config.yaml
input: "waveform_16khz"
encoder_experts_per_token: 2
fusion_encoder_width: 256
warmup_steps: 690
Rows from expert 27 of block 9 of the audio encoder, named by matrix and row number. Rows with one number belong to one neuron. Each number is 50 + 15 x the weight over its row's rms, rounded and kept within 0 to 99. All counts start at 0.
# up: expert up (encoder.blocks.9.mlp.up, 32x80x160), inputs 0-79
# down: expert down (encoder.blocks.9.mlp.down, 32x160x80, transposed), outputs 0-79
up.31:67 51 63 82 30 90 55 77 65 41 77 54 61 54 78 17 52 74 67 51 65 43 55 59 82 44 58 63 66 38 68 61 48 73 63 54 59 69 44 66 52 62 31 50 36 56 64 52 48 37 51 35 59 60 76 47 71 52 11 42 52 51 36 39 27 46 77 90 61 56 47 61 44 74 51 56 74 67 59 43
down.31:43 47 18 25 65 35 48 40 46 60 21 60 44 54 42 63 44 56 38 45 39 62 50 35 42 53 47 35 23 45 40 47 56 58 36 55 37 27 55 25 60 24 61 51 88 42 48 44 50 83 46 59 74 46 27 47 25 71 52 58 52 57 68 56 60 50 55 16 54 53 54 04 42 25 52 42 29 40 32 58
up.32:68 51 63 84 32 92 54 76 64 42 77 53 60 55 78 18 52 75 68 52 66 42 55 58 87 46 56 62 67 39 69 62 48 73 65 52 55 67 45 66 54 62 32 51 36 57 65 53 49 38 50 37 56 61 77 46 71 52 13 41 53 52 36 42 27 47 80 89 61 58 49 62 43 76 52 57 74 67 58 46
down.32:44 48 19 27 63 36 49 42 47 60 19 61 44 53 43 64 44 57 37 46 38 62 50 36 42 51 49 35 23 45 39 45 56 60 35 57 38 29 55 26 57 24 61 51 87 40 47 44 51 81 47 56 78 47 27 47 27 73 53 58 52 58 68 54 61 51 55 19 57 52 54 04 43 25 52 42 31 39 33 58
up.33:33 49 38 17 64 11 45 26 37 53 28 44 47 47 26 79 48 25 35 47 41 55 48 44 07 51 45 34 22 61 35 35 46 27 31 51 49 36 48 28 47 42 63 50 68 41 31 43 42 65 49 61 68 37 25 54 35 56 84 59 48 50 63 54 70 53 22 21 41 37 44 38 57 11 47 41 30 42 43 45
down.33:53 53 78 59 41 50 45 54 53 48 82 42 54 51 53 35 48 38 62 55 65 43 46 57 56 49 47 61 77 55 56 60 51 34 61 37 59 64 45 72 53 75 44 52 16 59 57 56 51 23 54 49 06 55 65 48 60 28 25 39 50 41 35 48 36 50 45 63 32 50 49 82 58 75 43 53 61 57 61 46
up.34:69 51 50 78 35 87 33 81 66 47 78 66 64 51 88 33 26 71 74 57 45 37 35 47 62 45 61 52 42 45 65 44 49 86 47 35 54 57 33 40 55 53 42 46 65 32 47 37 56 59 49 67 74 64 56 29 60 76 38 34 76 51 57 47 36 50 70 75 79 51 45 50 48 50 32 52 66 66 50 51
down.34:57 57 38 31 68 31 43 39 54 61 06 71 50 53 50 71 48 51 24 60 50 78 58 52 59 39 52 51 51 50 32 47 75 59 34 43 57 40 65 47 79 41 59 53 77 43 58 47 59 70 62 66 48 62 35 40 32 72 16 61 46 36 75 51 60 60 61 20 34 51 54 00 50 53 54 54 23 52 53 57
up.35:72 50 55 84 33 94 39 83 68 46 81 64 63 52 89 25 32 76 75 56 50 38 40 50 74 46 61 57 52 41 68 50 49 86 53 39 53 60 36 49 56 56 39 46 55 40 54 42 55 52 48 58 66 66 64 32 64 68 28 33 71 51 49 45 31 48 75 82 76 55 47 54 45 61 36 54 70 67 52 51
down.35:52 53 29 28 67 33 45 38 51 60 05 68 48 52 47 71 46 54 25 55 43 74 56 45 53 44 51 44 38 49 34 44 68 60 32 49 50 35 62 38 73 33 59 52 83 41 53 44 56 76 57 63 65 56 30 42 29 76 29 62 46 44 73 53 61 58 59 19 42 50 52 00 46 40 55 49 24 47 46 57
up.36:68 49 64 78 32 90 49 78 64 40 88 54 64 52 81 05 48 69 79 49 62 44 52 56 75 43 60 63 55 35 69 57 46 71 60 47 59 67 44 57 57 61 32 47 40 53 61 50 48 39 51 42 59 57 71 42 64 58 02 34 58 50 36 43 15 42 74 86 61 55 46 65 42 61 46 58 72 74 56 45
down.36:44 49 23 18 69 21 47 40 45 59 26 53 45 55 39 61 43 48 38 48 38 65 50 33 35 56 44 33 23 49 37 45 54 41 33 50 36 24 54 25 71 22 61 54 85 46 51 43 47 82 47 61 54 47 23 48 20 65 43 57 47 51 67 56 58 54 43 09 33 55 49 00 44 21 53 44 26 40 31 55
up.37:59 42 46 57 45 66 36 70 56 43 95 57 59 40 75 00 36 50 85 46 38 51 44 45 45 39 64 55 35 41 55 44 49 63 44 31 71 52 46 39 60 44 45 35 65 41 41 44 52 55 53 63 57 46 43 35 40 69 00 28 65 47 53 48 00 37 54 57 61 42 41 50 45 32 36 59 51 69 47 47
down.37:52 53 51 21 70 13 44 43 47 50 36 34 52 56 38 60 50 38 41 55 50 61 53 42 34 61 38 45 44 57 41 49 52 16 44 38 39 35 51 43 77 38 52 59 61 60 66 49 43 62 53 63 04 53 36 55 26 40 43 53 40 36 56 58 57 57 25 16 01 60 44 22 52 37 56 54 34 53 42 46
up.38:71 48 61 85 38 93 51 78 64 47 75 57 49 50 79 20 48 78 70 53 54 44 48 53 91 51 58 68 76 36 64 64 55 77 68 46 44 60 52 67 55 55 38 46 35 56 71 56 59 36 49 43 28 64 72 41 60 45 21 37 57 49 38 49 30 45 76 77 63 66 56 61 44 85 49 57 69 60 56 59
down.38:48 46 21 38 60 45 56 44 46 50 14 54 48 47 45 65 52 60 32 49 32 61 57 42 43 49 53 36 25 46 39 38 48 59 35 64 46 37 55 33 54 26 52 47 84 40 41 40 48 79 50 50 90 48 35 52 38 70 61 63 45 55 63 51 63 51 54 38 60 45 46 13 43 27 57 48 34 47 38 50
up.39:68 50 63 82 31 92 53 77 64 41 80 53 60 53 78 14 51 74 70 51 64 43 54 58 84 45 58 63 65 38 68 62 48 72 64 51 57 67 45 65 54 61 31 49 36 56 65 53 49 38 51 38 55 61 75 45 68 52 09 40 54 51 35 41 24 45 77 88 61 58 49 63 43 72 50 57 73 68 58 45
down.39:44 47 19 24 66 32 49 41 46 59 21 58 44 54 41 63 44 55 37 46 38 62 51 34 40 53 47 33 22 46 39 45 55 55 34 56 37 27 54 25 61 23 61 52 87 42 48 43 49 83 46 58 73 47 26 48 25 71 52 58 50 57 67 55 61 51 52 16 50 53 52 03 43 23 52 43 30 40 32 57
up.40:61 52 43 63 41 68 30 70 60 51 67 67 65 52 79 50 22 59 65 57 40 39 31 43 41 45 59 44 30 54 60 35 48 79 37 35 58 50 32 28 52 50 50 48 76 25 34 32 55 68 50 75 84 60 44 28 53 83 57 38 77 51 67 48 48 53 58 59 77 42 43 44 53 32 28 49 57 62 47 49
down.40:61 60 58 41 62 37 40 43 58 60 25 73 52 54 55 65 50 47 30 62 61 75 55 64 67 34 51 65 71 52 38 53 80 56 44 36 63 51 63 64 81 60 56 54 57 51 64 54 62 51 65 67 21 67 46 39 43 61 09 54 45 27 70 47 55 61 62 29 29 51 55 09 54 72 53 57 31 59 67 55
up.41:67 51 63 82 31 91 55 77 65 42 76 54 61 55 78 17 52 75 67 51 66 43 55 59 83 45 57 62 66 38 69 61 48 73 64 53 57 69 44 66 53 62 32 51 36 56 64 53 48 37 50 36 59 60 77 46 71 52 12 42 53 52 36 40 27 47 79 90 61 57 48 61 43 74 52 56 74 67 58 44
down.41:43 47 18 26 65 35 48 40 46 60 20 61 44 53 42 63 44 57 38 46 38 62 50 35 42 52 48 35 23 45 39 46 56 59 35 56 37 28 55 26 59 23 61 51 87 42 47 44 51 82 47 58 76 46 27 47 26 71 51 58 52 57 68 55 60 50 55 17 55 52 54 04 43 25 52 42 30 40 33 58
up.42:56 38 32 45 61 50 31 56 48 53 71 58 23 35 62 31 29 50 68 44 15 48 35 35 29 49 66 61 41 36 48 40 58 59 43 26 40 32 50 34 51 27 47 30 72 39 49 46 60 59 50 74 02 48 24 37 14 52 32 37 62 43 68 57 30 35 29 19 60 56 48 35 47 33 35 48 31 49 41 56
down.42:61 52 65 52 62 39 55 53 51 30 63 17 63 48 45 47 63 41 44 63 52 59 66 53 50 58 45 47 68 64 49 47 35 10 49 43 63 53 42 68 65 55 30 58 44 59 59 43 36 58 59 54 00 59 61 65 59 24 50 53 30 29 36 52 47 58 32 59 05 49 25 67 55 54 58 69 44 71 55 25
up.43:72 48 60 86 33 96 47 81 66 45 81 58 56 51 84 16 43 78 74 53 56 42 47 54 86 48 59 63 65 36 66 59 51 80 63 44 50 63 43 61 56 57 35 46 42 51 65 50 54 41 48 46 48 64 71 39 64 54 15 35 61 50 40 45 25 45 77 84 67 62 50 60 42 74 44 57 71 66 55 52
down.43:47 49 22 27 65 35 50 40 48 56 12 59 47 51 43 67 47 56 31 49 36 66 55 40 44 49 51 36 26 47 37 41 57 56 32 56 44 32 58 30 64 25 58 51 86 40 47 41 50 82 51 58 77 50 28 47 29 74 47 61 48 51 67 53 62 54 53 23 48 50 50 00 44 28 54 47 28 45 37 54
up.44:68 52 63 85 35 93 54 75 64 43 72 53 59 57 77 24 54 76 64 53 67 41 55 56 92 48 54 61 70 40 69 63 49 74 67 52 53 66 47 68 54 62 35 53 36 57 66 54 49 40 49 38 56 63 79 47 73 51 20 43 53 53 35 44 33 48 82 88 60 59 52 62 44 81 52 56 75 64 57 48
down.44:45 48 19 32 59 41 51 43 48 61 17 64 45 51 45 64 45 60 37 47 36 61 50 39 45 48 52 38 25 45 39 45 57 66 36 60 40 33 56 28 53 26 61 49 84 39 44 45 54 77 49 54 87 48 30 46 30 74 54 59 54 59 68 53 61 50 58 24 65 51 55 06 43 29 52 42 33 40 37 59
up.45:72 48 58 85 34 97 45 82 67 44 83 59 56 50 86 15 41 78 75 52 53 42 46 52 82 47 61 64 62 35 67 57 51 81 61 42 49 62 42 58 57 55 36 45 44 49 64 49 54 43 48 49 49 64 69 37 62 57 14 34 63 50 43 45 24 44 76 83 69 61 49 57 42 71 42 57 70 67 54 52
down.45:49 50 23 26 67 32 49 40 48 56 11 57 48 51 42 68 48 54 29 51 37 68 57 40 44 49 49 36 28 49 35 42 57 53 32 54 45 31 58 32 67 25 57 52 88 41 49 41 50 82 53 59 71 51 28 47 27 72 45 62 46 49 67 54 62 54 53 20 43 50 48 00 44 29 55 49 25 46 37 53
up.46:68 48 64 78 33 89 49 78 64 40 90 54 64 51 81 03 47 68 80 49 61 44 52 56 74 43 60 63 54 35 68 57 46 70 60 45 60 67 45 56 57 60 32 46 40 52 60 50 48 39 51 42 58 57 69 41 63 58 00 33 59 49 37 43 13 42 73 85 61 55 45 66 42 59 45 58 71 75 56 45
down.46:44 49 24 17 70 20 46 39 45 58 26 51 45 55 38 61 43 47 38 48 38 65 50 33 35 57 44 33 23 50 37 45 54 39 33 49 36 24 54 25 72 22 60 54 85 47 51 43 46 82 47 61 50 48 23 48 19 64 43 57 46 50 66 57 58 54 42 08 30 55 48 01 45 21 53 45 25 41 31 54
up.47:72 49 53 83 33 94 38 83 68 46 82 64 62 51 90 24 31 75 76 55 48 38 38 49 71 45 62 57 50 40 67 48 49 86 52 37 53 59 36 47 56 55 38 45 57 39 53 41 55 53 48 60 65 65 61 31 61 70 26 33 71 50 51 46 29 47 73 80 76 54 46 52 45 58 35 54 69 68 52 51
down.47:53 53 30 27 69 30 45 38 52 60 06 66 49 52 46 71 49 53 25 56 43 75 57 46 53 45 50 44 40 49 33 46 69 56 32 48 51 34 62 39 76 32 58 53 83 43 55 43 55 77 59 65 59 57 30 43 28 73 29 61 45 41 73 53 61 58 58 17 38 51 52 00 47 42 55 52 22 49 45 55
up.48:72 47 58 85 35 96 47 81 65 44 83 58 54 49 84 13 43 78 76 51 53 43 47 53 84 47 61 66 64 34 66 59 52 80 63 43 49 61 45 60 57 54 35 44 42 52 66 51 55 41 49 46 42 63 69 39 60 53 10 34 60 49 41 46 21 43 75 81 67 62 50 58 41 72 44 58 69 67 54 53
down.48:48 49 21 26 67 31 51 40 47 54 13 54 49 51 41 67 49 54 31 50 35 67 56 38 42 52 49 34 26 49 35 41 53 50 32 56 44 30 56 31 65 23 55 51 88 41 47 40 48 84 52 57 72 50 28 49 27 71 49 62 45 50 66 54 62 54 50 21 43 49 45 00 44 26 55 49 26 46 36 51
up.49:72 48 56 85 33 97 43 83 67 44 84 60 59 50 87 16 37 77 77 53 52 41 43 51 78 46 62 61 58 36 68 54 50 83 58 40 52 61 40 54 56 55 36 44 49 46 60 46 54 47 49 52 55 64 66 35 62 62 15 33 66 49 45 45 24 45 75 83 72 58 47 55 43 65 40 56 69 68 53 50
down.49:49 50 25 25 69 29 48 39 49 57 10 59 48 51 43 69 48 54 28 52 39 71 57 40 46 50 49 38 31 49 34 43 61 52 31 52 46 30 59 33 71 27 58 53 87 42 51 42 51 82 54 61 65 53 28 46 27 72 39 61 45 46 70 54 62 56 53 17 39 51 49 00 45 32 55 50 25 47 38 54
up.50:61 53 43 64 41 69 30 71 61 51 68 66 65 51 79 49 22 60 66 58 40 38 31 44 43 45 59 44 29 54 60 36 48 80 37 34 58 51 33 29 52 51 50 48 76 25 34 33 55 68 50 75 85 61 45 29 54 83 55 37 77 50 66 48 48 53 59 61 78 43 43 45 52 33 28 49 58 62 47 50
down.50:60 59 57 40 63 36 40 42 58 61 23 73 52 54 55 66 49 47 29 63 60 75 56 62 67 35 51 65 70 52 38 52 81 57 44 37 62 50 62 63 81 59 57 55 58 50 64 52 62 52 66 67 22 67 46 39 42 62 09 55 45 29 71 47 54 60 61 29 28 52 57 06 53 71 52 57 29 58 67 57
up.51:67 51 63 82 30 91 55 77 65 41 76 54 61 55 78 19 53 75 66 51 66 43 55 59 83 44 57 62 67 39 69 61 48 73 64 54 58 69 44 66 52 63 31 51 36 56 64 52 48 38 51 36 60 60 77 47 72 52 13 43 52 52 36 39 29 47 78 91 61 56 48 60 43 75 52 56 74 67 59 43
down.51:43 47 19 26 64 36 49 41 46 61 20 61 44 54 42 63 44 57 38 45 38 61 50 35 43 52 48 35 24 45 40 46 56 60 35 56 37 28 55 26 58 24 62 51 87 41 47 45 51 82 47 58 77 46 27 47 26 72 53 58 52 58 68 55 60 50 56 17 57 53 54 04 42 26 52 42 30 39 32 58
up.52:67 49 64 79 31 90 52 78 64 40 85 54 63 53 80 08 49 72 74 49 64 43 54 58 76 43 60 63 59 35 69 58 47 72 61 50 59 69 44 61 55 62 30 48 38 54 62 51 48 38 51 38 59 57 73 44 67 55 04 37 56 50 36 41 19 44 75 88 61 55 46 64 42 64 48 57 73 72 57 43
down.52:43 48 21 20 69 26 47 39 45 59 25 56 44 55 40 61 43 51 38 46 38 64 50 33 38 56 45 33 23 48 38 46 55 47 34 51 36 24 54 25 68 22 61 53 87 45 50 43 47 83 47 60 60 46 24 48 21 67 45 57 48 53 68 56 58 52 48 10 40 54 50 01 44 22 53 43 26 40 30 56
up.53:69 51 64 84 35 91 55 76 64 46 72 56 55 54 76 22 53 77 65 52 62 44 52 58 90 49 56 66 75 39 66 65 53 74 69 52 50 65 50 70 53 59 36 50 32 58 69 56 54 35 50 37 40 63 77 46 67 45 20 41 52 50 36 45 32 47 78 83 60 62 55 63 44 84 53 57 72 61 58 53
down.53:45 47 20 35 60 45 53 43 46 55 19 59 45 50 45 63 49 60 37 46 35 58 53 39 44 50 51 37 22 44 41 42 52 63 37 61 41 34 55 28 52 25 57 48 85 40 43 43 50 79 46 52 90 46 32 51 34 73 62 61 50 59 65 53 61 49 56 32 65 49 51 13 42 26 55 44 36 42 36 54
up.54:72 44 54 82 37 95 44 80 65 44 88 58 50 46 84 06 40 76 79 49 47 43 46 50 77 46 64 66 59 31 65 56 52 80 60 40 50 58 44 56 58 49 33 40 48 50 64 50 55 44 49 49 37 60 64 37 53 55 01 33 62 48 45 46 15 39 71 75 68 61 48 54 41 65 42 57 64 68 52 51
down.54:50 49 24 23 71 25 50 40 46 51 16 45 51 51 38 65 50 51 30 53 35 69 58 35 39 55 46 32 28 53 35 42 50 38 32 52 45 28 53 33 69 21 52 54 89 45 52 39 44 87 53 60 55 51 27 52 24 62 48 61 40 45 63 56 60 57 45 17 29 51 40 02 45 25 56 53 24 51 34 46
up.55:72 45 55 83 36 96 44 81 65 44 86 59 52 47 86 09 40 77 78 50 49 42 46 50 79 47 63 66 61 32 65 57 51 80 60 40 50 60 44 57 58 51 34 41 46 50 64 50 55 43 49 49 40 62 65 37 56 56 05 33 62 49 44 46 17 40 73 78 68 61 48 55 41 67 42 57 67 68 53 52
down.55:50 49 24 24 70 27 50 40 46 52 14 49 50 50 39 67 50 53 30 52 34 69 58 37 41 54 47 34 28 51 34 41 52 42 32 54 46 29 54 33 68 22 54 53 88 43 51 39 47 86 53 60 62 51 27 50 25 66 47 61 42 47 64 55 61 56 47 18 34 51 43 01 45 26 56 52 24 50 35 49
up.56:72 47 60 85 35 95 49 80 66 45 80 58 52 50 82 16 45 79 73 52 54 43 48 53 87 49 60 66 69 34 66 61 52 79 65 44 47 62 46 63 57 55 36 45 39 54 68 52 56 39 49 45 38 64 70 39 61 50 14 35 59 50 40 47 24 44 76 81 66 64 52 59 42 77 46 57 70 65 55 54
down.56:48 48 21 30 64 37 52 41 46 53 13 55 48 49 42 67 50 56 31 50 34 65 57 39 42 51 50 35 25 48 36 40 52 54 33 58 45 33 56 31 61 24 55 50 88 41 46 40 48 83 51 55 80 49 29 49 30 71 52 62 46 53 65 53 62 53 52 26 49 48 46 03 43 26 55 48 28 46 36 52
up.57:65 52 46 69 38 76 31 74 63 50 72 67 66 52 83 44 23 64 69 58 42 38 32 45 49 45 60 46 34 51 63 38 48 83 41 35 56 53 32 33 53 52 47 48 72 27 38 34 55 65 49 72 82 62 49 28 57 81 49 35 78 50 63 48 44 52 63 66 79 45 44 46 51 38 29 50 61 64 49 50
down.57:59 58 50 36 65 34 41 41 56 61 17 74 51 53 53 69 49 49 27 62 57 77 56 60 65 35 51 61 64 51 34 52 81 58 39 38 60 45 65 57 83 53 57 53 65 48 62 51 62 59 64 68 32 66 41 39 37 67 09 57 46 30 73 49 56 60 62 25 30 51 55 00 52 64 53 57 27 55 62 57
up.58:68 41 45 73 42 88 39 76 61 44 91 60 43 42 81 01 34 69 82 46 37 43 43 45 61 44 68 66 49 30 63 51 52 77 54 34 52 52 43 45 57 40 32 34 59 46 58 48 54 50 49 56 31 55 52 35 40 59 00 31 64 47 52 47 08 34 59 62 69 58 44 46 40 49 38 56 55 68 48 47
down.58:54 51 35 21 73 18 49 43 47 45 29 32 55 53 36 60 54 47 35 57 39 69 60 36 39 61 41 34 38 59 38 45 45 19 35 44 47 29 49 41 75 27 46 59 81 52 59 40 40 86 55 64 23 54 32 58 27 49 45 59 35 36 56 56 56 58 35 17 09 55 35 14 48 28 58 59 25 58 35 40
up.59:68 49 64 79 32 90 50 78 64 40 87 53 63 52 81 06 48 70 77 49 63 44 53 57 77 44 60 63 56 35 69 58 47 71 61 47 59 67 44 58 56 61 31 47 39 53 62 51 48 39 51 41 58 58 72 42 65 57 03 35 57 50 36 43 16 43 74 86 61 56 46 65 42 62 46 58 72 73 56 44
down.59:44 49 22 19 69 23 47 40 45 59 25 54 45 55 39 61 43 49 38 47 38 65 50 33 36 56 45 33 22 49 37 45 54 43 33 51 36 24 54 25 69 22 61 54 86 45 50 43 47 83 47 60 56 47 23 48 20 66 44 57 48 52 67 56 58 54 45 10 35 54 49 00 44 21 52 44 26 40 31 55
up.60:69 50 63 84 34 92 54 77 64 45 75 56 55 54 77 20 51 77 68 52 61 43 52 58 89 48 57 66 72 37 66 64 52 75 68 50 49 65 49 68 54 59 34 49 34 58 69 55 54 35 50 38 42 63 76 45 67 47 18 40 54 50 36 45 29 46 77 84 61 63 53 62 43 81 51 57 72 63 58 52
down.60:46 47 19 32 62 41 52 43 46 56 18 58 46 50 44 64 48 59 36 46 35 60 53 38 42 51 51 35 22 45 40 42 52 60 35 59 40 33 55 27 56 24 57 49 87 41 43 42 49 80 47 54 86 47 30 49 31 73 57 61 50 58 65 53 61 51 55 27 59 49 50 08 42 24 54 44 33 43 35 54
up.61:72 47 56 84 33 96 43 83 67 43 85 60 59 50 87 13 38 76 77 52 51 41 45 51 76 45 62 62 56 35 67 54 50 82 58 40 53 61 41 54 57 54 35 43 49 46 60 47 53 46 49 51 54 62 66 36 60 61 10 33 65 50 45 44 21 43 74 82 71 58 46 55 42 63 41 57 69 70 53 49
down.61:49 51 25 22 70 27 47 39 48 57 13 56 49 52 41 68 48 52 29 52 39 70 56 39 44 51 47 36 30 51 35 43 59 48 32 51 45 29 57 32 72 25 57 54 87 43 52 42 49 83 53 62 60 52 26 47 25 69 41 61 44 46 69 55 61 56 50 15 35 52 48 00 45 29 55 50 24 47 37 53
up.62:72 47 57 85 33 97 45 82 67 44 83 59 57 50 86 14 40 77 77 52 53 41 46 52 80 46 62 63 60 35 67 56 50 81 60 41 51 62 42 56 57 55 35 44 46 48 62 48 54 44 49 49 50 63 68 37 61 58 11 33 63 49 43 45 21 44 76 82 70 60 48 56 42 67 42 57 69 68 54 51
down.62:48 50 23 24 68 29 49 39 48 56 12 56 48 51 42 68 48 54 30 51 37 69 56 38 43 51 48 36 28 49 35 43 57 50 32 53 45 29 57 32 69 25 57 53 88 42 50 41 50 83 53 61 67 51 27 48 26 71 44 61 45 48 68 55 62 55 51 18 40 50 48 00 45 28 55 49 25 46 37 53
up.63:67 52 63 83 32 91 55 76 64 42 73 54 60 56 77 22 53 76 65 52 67 42 55 59 87 46 56 62 69 39 69 62 49 74 65 54 55 68 45 68 53 63 33 52 35 57 65 53 49 38 50 36 57 61 78 47 73 50 17 43 52 52 36 41 31 48 80 90 61 58 50 61 44 78 52 55 74 65 58 46
down.63:44 47 19 29 62 39 50 41 47 60 19 62 44 53 43 63 44 58 38 45 38 61 50 37 44 50 49 36 24 45 40 46 56 63 36 57 38 30 55 26 55 25 61 50 86 40 46 44 51 80 47 56 82 47 28 47 29 73 53 58 53 59 68 54 60 50 57 21 61 51 54 06 43 27 52 42 31 40 34 59
up.64:67 48 63 76 33 88 47 78 64 39 92 54 65 50 82 01 46 66 82 48 59 44 51 55 72 42 61 62 51 36 68 55 46 70 58 43 62 66 45 54 57 59 33 45 42 51 57 49 49 41 51 45 60 55 67 40 62 60 00 31 60 49 38 44 10 41 72 83 60 53 45 66 43 56 43 59 70 76 55 45
down.64:45 49 26 16 71 18 45 39 45 58 27 49 46 55 38 61 43 45 38 49 38 65 50 33 34 57 43 34 25 51 36 45 54 35 34 47 35 24 54 26 75 23 60 54 82 48 53 43 46 80 48 62 44 48 23 49 19 62 42 56 46 48 66 57 58 55 39 07 25 55 48 01 46 22 53 46 26 42 31 54
up.65:68 50 63 81 32 92 51 77 64 41 84 53 62 53 80 09 50 72 74 51 64 43 53 57 81 45 58 63 60 36 69 60 47 72 63 49 57 67 44 61 56 61 31 49 38 55 63 52 48 39 50 39 58 59 74 44 67 55 06 37 56 50 36 42 19 44 77 87 61 57 47 64 42 67 48 58 73 71 57 45
down.65:44 48 21 21 67 27 47 40 46 60 22 56 45 55 40 63 43 52 37 47 38 64 50 34 38 54 46 33 22 47 38 45 55 49 33 53 36 26 55 25 65 22 61 53 87 43 49 43 48 82 47 59 65 47 24 47 22 69 47 57 49 54 68 55 60 53 48 13 43 54 51 00 44 22 52 43 28 40 31 57
up.66:72 48 57 85 33 97 44 82 67 44 83 60 58 50 86 16 39 78 76 53 53 41 45 52 81 47 61 63 60 36 67 56 50 82 60 41 50 62 42 57 57 55 36 45 46 48 62 48 55 44 48 50 51 64 68 37 63 58 15 34 64 50 43 45 24 44 76 83 70 60 49 57 42 69 42 56 70 68 54 52
down.66:49 50 23 26 67 31 49 39 48 57 10 59 48 51 43 68 48 55 29 52 38 69 56 40 45 49 49 37 29 48 35 42 58 53 32 54 46 32 58 33 68 26 57 52 87 41 50 41 51 82 53 60 70 51 28 46 27 73 43 61 45 48 68 54 62 55 53 20 43 50 49 00 44 30 55 49 25 46 38 54
up.67:69 50 63 81 32 92 49 79 65 41 86 54 63 53 81 09 47 72 77 51 63 42 51 56 79 44 59 62 57 37 69 58 47 73 62 46 57 66 44 58 56 61 32 48 40 52 62 51 49 40 50 42 60 60 72 41 66 58 08 34 59 50 37 44 18 44 76 87 62 57 47 65 42 64 45 58 73 73 56 46
down.67:44 49 23 20 68 25 47 40 46 60 22 57 44 55 41 63 43 51 36 48 38 66 51 35 38 54 46 34 22 48 37 44 56 47 32 51 36 27 56 25 69 23 61 53 86 44 49 42 48 82 48 60 61 48 24 47 22 70 43 57 49 52 68 55 60 54 47 12 38 54 50 00 44 22 53 44 27 40 33 56
up.68:72 48 58 85 33 97 45 82 67 44 83 59 57 50 86 15 40 78 76 53 53 41 45 52 82 47 61 63 61 35 67 57 51 82 60 42 50 62 42 57 57 55 35 45 45 49 63 48 54 44 48 49 50 63 69 37 62 57 14 33 63 50 43 45 24 44 76 83 70 60 49 57 42 69 42 57 70 68 54 51
down.68:48 50 22 26 67 32 49 39 48 57 11 58 48 51 42 68 48 54 29 51 38 69 56 39 45 49 49 37 28 49 35 42 58 53 32 54 45 31 58 32 67 25 57 53 87 41 49 42 50 83 53 59 71 51 28 47 26 73 43 61 46 49 69 54 62 55 53 19 43 50 48 00 44 29 55 48 26 46 37 53
up.69:72 47 56 83 34 96 43 82 67 43 86 60 58 49 87 12 38 75 78 52 51 41 45 51 76 45 63 62 56 35 67 54 50 82 58 40 54 61 41 54 57 54 34 43 49 46 60 47 53 46 49 51 53 62 66 36 60 61 08 33 64 49 45 45 19 43 74 81 71 58 46 55 42 63 41 56 69 70 53 49
down.69:49 50 25 21 70 26 47 39 48 56 13 54 49 53 41 67 48 52 30 52 38 70 56 38 42 52 47 36 30 51 35 43 58 46 33 50 45 28 57 32 72 25 57 53 88 44 52 42 49 84 53 62 58 51 26 48 24 68 41 61 43 46 68 56 61 56 49 14 33 52 47 00 45 29 56 50 24 47 36 52
up.70:70 40 44 73 46 86 37 77 61 46 89 61 36 40 80 06 32 71 81 46 31 43 40 43 62 46 69 69 55 28 61 51 55 78 55 32 45 48 45 48 56 37 34 32 58 46 61 48 59 49 49 60 15 57 49 34 34 53 02 31 63 46 54 51 14 34 56 55 69 62 47 45 42 55 38 54 52 63 48 53
down.70:56 50 35 28 73 24 53 44 46 38 29 25 58 50 36 61 59 47 31 59 37 71 66 39 41 60 43 33 41 60 37 42 40 17 35 48 53 32 48 46 74 28 40 57 81 51 56 37 37 87 56 62 27 55 38 61 33 46 49 61 30 34 53 55 56 59 36 26 09 52 28 20 49 31 60 64 25 62 37 33
up.71:67 51 64 82 30 91 54 77 64 41 79 54 61 54 78 15 51 74 69 51 66 43 55 59 82 44 58 62 65 38 69 61 48 73 63 52 57 68 44 65 54 62 31 50 36 56 64 52 48 38 50 37 59 60 76 46 71 53 10 40 53 51 36 40 25 46 78 90 61 57 48 62 43 72 51 56 74 68 58 44
down.71:43 48 19 24 65 33 48 40 46 60 21 60 44 54 41 63 44 56 38 45 38 62 50 34 41 53 47 35 23 46 39 46 56 56 34 55 37 27 55 25 61 23 61 52 88 42 48 44 50 83 47 59 73 46 26 47 25 71 50 58 51 57 68 55 60 51 53 15 52 53 53 02 43 24 52 42 29 39 32 58
up.72:68 48 63 77 33 89 47 79 64 40 91 54 65 50 82 03 46 68 81 49 60 44 51 55 73 43 61 62 52 35 68 56 46 71 59 44 61 66 45 55 57 60 33 45 42 51 59 49 49 40 51 44 60 57 68 40 62 60 00 32 60 49 38 44 12 42 72 84 61 54 45 66 43 57 44 59 70 75 55 46
down.72:45 49 25 17 70 19 46 39 45 58 26 51 45 55 38 61 43 46 37 49 38 66 50 33 34 57 44 33 24 50 36 44 54 37 33 48 36 25 54 26 74 22 60 54 83 47 52 43 46 81 48 61 48 48 23 48 19 64 42 56 46 49 67 57 58 55 41 08 27 55 48 01 45 22 53 45 26 42 32 54
up.73:67 51 63 83 31 91 55 76 64 42 76 53 61 55 77 19 53 74 66 52 66 43 55 58 85 45 57 62 68 40 69 62 48 73 65 53 57 68 45 67 53 63 32 51 36 57 64 53 48 38 51 36 58 61 77 47 71 51 13 43 52 52 36 40 29 47 80 90 60 57 49 61 44 76 52 56 74 67 58 45
down.73:44 47 19 27 64 37 49 41 46 61 19 61 44 53 43 63 44 57 38 45 38 61 50 35 43 52 48 35 23 45 39 46 57 60 35 57 38 29 55 26 57 24 62 51 87 41 47 44 51 81 47 57 78 47 27 47 27 72 54 59 53 58 68 55 61 50 56 18 58 52 54 05 42 26 52 42 30 40 33 59